config = dict(
    win_length=512,
    tokenizer='char',
    encoder_arch='tdnn',
    encoder_depths=[9],
    encoder_kernel_size=3,
    encoder_widths=[384],
    decoder_mlp_ratio=2,
    decoder_bias='none',
    decoder_inner_norm=False,
    decoder_positions='learned',
    decoder_tie_embeddings=False,
    init='torch_default',
    optimizer='normuon',
    adamw_lr_other_params=0.0013,
    steps=5200,
)
Rows from block 3 of the text decoder, named by matrix and row number. Rows with one number belong to one attention dimension. Each number is 128 + 24 x the weight over its row's rms, rounded and kept within 0 to 255. All counts start at 0. After the name is the row's rms in percent of the matrix's.
# q: attention query, key and value (stacked) (decoder.blocks.3.attn.qkv.weight, 768x256, the q third), inputs 0-255
# k: attention query, key and value (stacked) (decoder.blocks.3.attn.qkv.weight, 768x256, the k third), inputs 0-255
q.17 092 [157 149 109 114 109 131  99 110 157 149 119 143 157 111 138 126  78 177 143  70 131 110 148 111 131 136 125 127 116 118 142 135 108 132  98 111 152 128 147 129  76 128 122 123 132 134 151 138 122 133  90 107 142 124 131 135 165 105 160 158 125 120 143 120 123  87 133 120  88 166  78 135 132 144 184 115 133 112  98 150 140 131 140 151  78  91 113 112 150 155 116 117 157 164 105 129  98 111 155 139 133 101  96 135 148 158 124 131 156 127 115 178 103 147 101 100 128 100 155 133 100 133 133 133 180 120 118 105 145 102 160 140 135 122 113 155  80 168 186 105 105 139 150 122 164 147 142 139 150 139 169 138 145 150 139  90 207 125 175 102  70 135 138 135  50 135 115 127 135 120 137 151 140 124  93 126 127 136 127 162 143 150 165 114 147 143 120 160 109 119 129 125 137 130 138 140 118  75 102 124 112 135 140 126  77 157 124  87 145 113 111 119  95  87 170 154  95 155 143 104 136 122 120 105  98 173 107  97 152 168 113 131 145  96 117 149 144 145 155  94  96 134 117 111 140 116 114 110 121 127 101 127 152 123 107 145]
k.17 090 [119 156 108 100 100 112 113 158 126 151 149 138 137 102 122 124 120 162 150 103 109 112 115 147 171 137 121  81 120 129 112 127  97 128 144  79  93  95  80 133 168 120 150 134 153 120 139 126 126 182 146 127 130 103 159 151 146 159 124  65 133 114 100 150 137 116 114 127 126  91 141 123 121 122 143 152 133  99 137  92 113 156 147 192 133 103 120 120 132 137 139  88 136 176 107 154 140 119 161 139  91 122 123 122  97 125 144 118 145 142 132  80 117 184 142 130 167 107 104 132 169  88 143 193 135 149 103 142 116 190 106 132 122 143 111 157 122 114 143 135 140 147 129 122 139 159 133 133 105 144 122 159 134 124 127 107 116 134  86 141 164 130 102 104 107 130 110 137 151 114 146 148 158 146 110 140 155 160 119 154 153 139 157 110 117 137 128 103 125 128 148 111 137 112 127  88 179 124  81 134 116  65 152 138 166 167 121  92 124 108 123 102 124 169 115 136 103 104 165  93  77 154 133 126  90 103 108  99  93 147 143 108 138 150 109 200 126 177 149 104 131 122 126 131 107 122  86 113 117  94 126 155 115 107 114 135]
q.18 090 [ 76 135 103 148 133 130 130 131 114 131 131 142 113 151 110 124 120 143 106 140 131 136 126 141 164 144 126 147 171 136 137 130 121 133  99 118 124 105  75 101 106 114 118 135 105 142  98 145 140 108 164 132 128 120 156 157 132  93 142 117 120 120 132 145 127 194  91  88 160 100 116 187 136 129  96 113  85  86 141 122 105 124  55 114 117 111  94 104 140 149 115 124 143  80 104 165 120 112 112 123 160 134 122 130  80 160 117 120 116 199 134 162 139 144 171  92 114 136 137 142 107 126 115  84 131 117 175 166 142 135 124 108 151  85 133  94 150 127 134 137  88 106  85 124 108 126 111 140 165 152 108 106 126 116 106 121 124 164 131 136 119 144 147 111 108 107 158 151 121 155 131 103 173 153 186 153 127 138 110 143 140 144 116 147 131 135 165 130 147 108 116 122 174 136 117 181 142 130 134 121 108 113 130 101 121 143  95 166 107 121 105 120 118 154 104 138 119  95 162 155 142  55 105 141 134 124 134 117 178 127 143 107 123 169 110 118 191 143 135 148 160 108 138 114 134 103 136 128  66 141 114 122 164 161 118 133]
k.18 092 [150 124 147 103 149  87 111 140 191 119 133 131 135 155 117  87 136 134  99 132 118 162 125 110 114 128 108 121 120 100 106 153 101 133 123 114 138 140 168 115 138 112 119 195 155  94 141 118 122 141 177 142 108 104 167  83 104 154 144 136 102 169 136 110 149 163 120 111 131  58 117  93 108 128 106 118 116 101 173 127 126 126 155 130 125 153 138 113 121 122 155 118 120 133  62 141 102 102 126 149 151  99  99 139 105 150  55 111 162 136 113  95 135 103 103 106 108 142 127 145 120 150 134 110 119 136 128 107 107 141 164 108 161 138 195  65 155 111 130 133 124 106 103 109 117 126 120 132 114 119 120 117 113 161  99 136 137 124 104 150 164 120 108 154 126 149 135 150  95 126 103 135 140 152 152 152  84  80 185 132  92 150 171  74 158 102 125 103 151 133 162 133 130  60 140 134 106 148  99 115 135 108 130 122 139 112 132 156 175 123 144 145 128 152 114 119 121 130 134 186 140 101 125 153 103 133 150 143 113 122 156 160 146 112 144 128 178 151 129 133 143 138 127 123 133 126 122 114 169 119  91 143 153 129 138 145]
q.19 099 [160 122 125 163 126 120 156  66 114 130 153 113 137 175 118 163 136 185 128 153 106 122 137 127 146  66  86 138 111  99 149 127 103 162 175 125  98 146 113 162 173 150 129 110 156 122  95 117 130 112 116 115 168 127 133 108 112 128  82 113 128 104  80 131 119 102 134 122 143 123 156 145 162 131 124 127 121 135  83  85 113 124 119 141 139 161 124 158 142 128 126 109  92 148 126 142 134 107 119 145 103 125 128 122 115 116 124 135 131 129 115 144 106 130 113 119 129 136 163 126 113 141 124  97 116 121 132 158 147 153 157  77 164 160  93  96 137  94 105 118 107 160  95 169 130 113 139 134 187 137 136 131 112 170 140 123 159  84 120  83 139 126 109 138 112  94  58 164 114 112  80 155  76  82 118 110 130 130 156 131 132 140 140 130 162 132 128 130  82 102 143 121 171 159 162 153 140 178 108 167 135  85 160 158 125 146 128 160 140 119 118 128 134 100 142 138 128 144 136 162 157 130 149 160 120 154 121 121 150 108 116 127 114 111 141 150 175 126 138 107 113  98 115 105 139 105 112 115  79 123  97 135 168 167 123  89]
k.19 089 [119 113 122 103 139 119 126 112 129 131  98 155 129 107 136 108 122 141 118 132 144 119 122 116 174 149 112 106 152  94 161 120 100 191 185 157 133 137 143 147 164 117 114  93 135 124 122 154 135 107 150 127 118 112 144 139 109 109  87 147 128 151 153  64 174 133  97 117 147 100 131 110 151 122  95 121 118 154 128 129 114 143 130 122 146 131 139 150 113 117 196 101 126 121 112 148  84 136 145 137 119 143 122 124 133 100 131 143 142 102 112  97 164 101  52 177 116 113 156 142  82 157 106 101 159 140 130 168  75 166  83  96  62 151 111 172 130 136 136 139 115 129 126 142 176 126 128 170 168  99 132  79  98 127 126 143 155 127 116 161 148 134 157 118 124 160  70 108 128 159 130 129  93 134 132 150 153 143 116 144 103  93  89 126 140 152 106 164 139 144 145 112 143 145 122 135 159 115 127 133 131  90 107 161 136 118 132 133 114 177 155 101 142 149 131 117 135 110 154 115 126 128 115 100 120 125 106 109 106 158 132 130 118 133 148 135 119 120 133 156  88  84 154 108  99  83 155 157 133 102 143 143 113  84 172 103]
q.20 094 [133 101 133 149 143 123 158 132 125 131 152 134  91 109 104  95 145 132 104 143 147 125 146  93 170 115 119 131 148 132 172 109 117  90 169 115 104 113 134 165 171 116 128 134 134 120 134 125 135 104 139 112 132 147 144 116 136 151  89 134  88 122  74 102 140 169 167 178 171 139 151 131 104 153 139  99 123 108 117 101  99 159  97 144 129  93 133 149 125 107 127  67 129 116 133 153 150 161  81 116  83 116 115 128  98 165 108 149 130 133 133 127 160 150 133 151 102 156 103 166 135 127 120 119 113  95 113 121 123 148 145 153 134  98 127 123 135 125  87 109 144 148 122 134 131 130  79  94 101 110 146 131 137 109 139 115 163  86 100 103 185 134  88 150 108 120 138 112 108 170 105 174 159 152 161 135 141 143 129 174 124 153 103 118 115 143 142 140 155 178 117 141 129 150 104 164 175 128 144 105  94 100 114  77  80 173 119 138 134 138 109 117 116 128  73 107 153 123 155 136 119 142 110 135 130 111 136 148 188 114 115 160 137 176 145 141 129  89  99  99 142 130 131 101 140 111 138 103 101 174 108  86 152 115 111 119]
k.20 094 [ 79 145 130 135 148 142 167 111 155 123 129 156 116 160 137 144 130 168 137 134 158  98 129 139  93 137 142  94 147  98 151  98 115  96 156  98 121 110 146 152 122 140 114 132 149 123 101 114 148 145 144 110 161 156 152 127 149 123 136 150 143 134 117 117 132 131 113 100 106 128 113 105 108 154 144 124  96 104 134 159 132 107 102 110  72 166 127 100 130  93 114 134 142  55 111 143 146 156 148 127 121 127 132 144 101 147 118 175 127 148 148 102 101 107 126 122 106 162 106 153 118 184 124 107 163 146 141  98 117 150 137 119 121 162 184 116 115 136 114 113  98 208  87  90 148 166 121 150 134 134 142  79  93 161 100 149 155 104 118 154 136 118 153  89 128 179 135 162 129 143 124 113  95  98 159 171  79 110 165 107 120 113 138 126 135 117 132 111 117 112 135 136 153 118  85 147 149  83  82 113 148 105 129 106 104  76 131 143 189 113  83 137 137 158 137 153 107 128 152 116 138 104 105 122  95 110 142 169 120 158 141 131 103 136 130 176  95 129  90 122 111 151 141 122 126 122 123 119 161 121 145 135  98 126 109 153]
q.21 080 [154 114 137 162 131 157 120 102 125 144 163 149 124 151 113 143 154 109 164 122 140 101 107 131 140 118 136 147 129 122 119 115  98 128 124 111 169 165 122 170 150 125 123 180 131  95  96 131 108 129  97 125 143 134 148  67 101 131 103 165 111  99 116 116 160 147 109 137 166 104 131 140 128 111 130 114 139 139  84  82 125 157 101 143 123 131 193 124 136 124 148 120 102 139 130 121 148 108 115 140  97  88 153 122 143 106 104 122 150 178 110 129  84 120  82 184 123 137 117 126 116 133 132 162 149 117 102 153 100 134  92 101 134 135 128 127 144 100 103 110 110 130  73 176 126 124 121  98 113 107 138 135 122 143 121  73 123 142 136  86  96 130 151 159 128 113 101 153 151 160 132 197 132 163 143  94 128  84 148 154  95 107 120 139  73 138 105 120 109 150 125 126 130  80 182 172 154 151 165 127 145 153 154 107 130 106 146 140 124 111 123 131 105 122 132 183 137  98 131 132 135  93 129 109  97 134 112 143 156 139 103 105 116 119  95 113 186 101 115 186 155 118 120 140 149 144 145 129  81 135 135 161 154 150 112 116]
k.21 084 [101 172 146 132 141 153 137 121 174 103 115 137 230 110  95 119 139 134 146 157 108 108 167 133 154 123 128 104 120 123 157 149  62 177 158 151 141 134 113 135 160 110 125 157 133 131 137 108 129 126 121 111 161 157 126  96 107 101 110 160 130 117 175 118 115 103 120 122 103 104 143  95 154 150 119 141 111 103 128 126 144 103 164 141  95 151 120 141 145 108 149 123 118 102 144 155 120  98 153 115 153 115 116 121 137 108 145 123 168 121 168  97 128 116 165 121 109  95 115 102  89 122 103 101 153 139 140 119  76 119 116  85  94 161 125 131 142 138 143 127 112 113 100 119 103  85 124 148 169 139 115 104 105 129 108 140 102 119 103 137  96 124 119 115 166 183 125 154 152 130 133  97 103 112 134 124 129 105 105 115 111 111 174 122 125 153  75 137  88 172 132 132 146 166 129 180 149  86  86 121 136  67 146 106 128 132 142 180 162 155 140 113 122 160 146 107 140  98 113  98 117 141  99 110 108 133 123 123 135  88 182 152 116 147 120 101 162 141 138 152 126 116 147 137 121 129 123 147 156 116 119 112 118 130 172 153]
q.22 093 [139 103 132 121 123 139 131 164 191 145 105 126 120 160 175 108 147 144 127 135 171  87 162 106 118 127 119  82 151 114 126 128 119 125 138 138 152 109 119 110  80 114 119 110 112 147 113 148  89  79 148 112 114 129 156 133  79 108 128 131 125 153 127 157 141 168 129 137 145  99 125 115 124 148 140 111 110 164 136 148 144 121 114  94 117 143 161 115  93 147 109 116 123  63 114 147 116  58 133 150 128 110 127 126 156 125 127  82 120 135 121 127 100 152 100 168 103 131 105 132 132 140 133 120 181 111 131 127 144 116 123 114 154 122 135 116 106 151 148 137 113 143 135 185 124 131 124 122 154 121 131 142 153 133 127  73 130 143 140 142  98 144 119 150 102 108 126  55 118 123 147 111 155 165 121 135 125  94 136 145 140  92 144 129 145 135 134 126 111 154  98 129 125  68 136 155  80 102 162  88 108 175 140 115 167  76 138 115 147  99 120 121 130 163 165 132 117 158 152 105 102  88 108 145 166  94 127  94 170 167 172 114 163 142 119 108 133  79 121 163 111 113 102 159 146 132 145 155 116 153 138 132 106 131 130 191]
k.22 098 [132 133 141 128 145 112 119 129 129 125 105 123 160  76  88 128 134 105 136 121 122  75 102 137 115  96 143 168 124 110 149 168  96 175 157 102 102 103 129 140 118 144 138 120 143 102 101 148  97 109 151 152 124 157 108  74  82 122 113 136 117 151  99 151 106 185 126 146 135 113 122 114 175 171 115 128 145 105 142 121 144  87 117  86 163 144  87 132  82 127 161 165 148  96 122 157 146 117 156 118 123 144 152 119 155 165  96 111 160  96 107 124  66 109  73 158 131 107 128 110  78 135 162 124 152 115 128 109 139 131 130 127 129 109 138 115 151 145 129 130 109 135 108 128 124 100 135 121 135 111 125 134 148 149 117 163 125 135  78 141  96 140 166 111 134 127 167 118 156 187 139 130 179 137 137  95 130  69 119 138 124 163 143 129 119 135 105  91 144 151  95 142  98 111 141  96  92 161 124 136 144 122 146  89 113 104 142 151 115  94 148 148 126 136 123  89 128 136 154 163 141 119 123 102 140 164 122 120 130 157 174 171 134 133 125 110 147 121 149 158 138 181 136 164  89 161 124 137  88 111 157 136 123  92 133 134]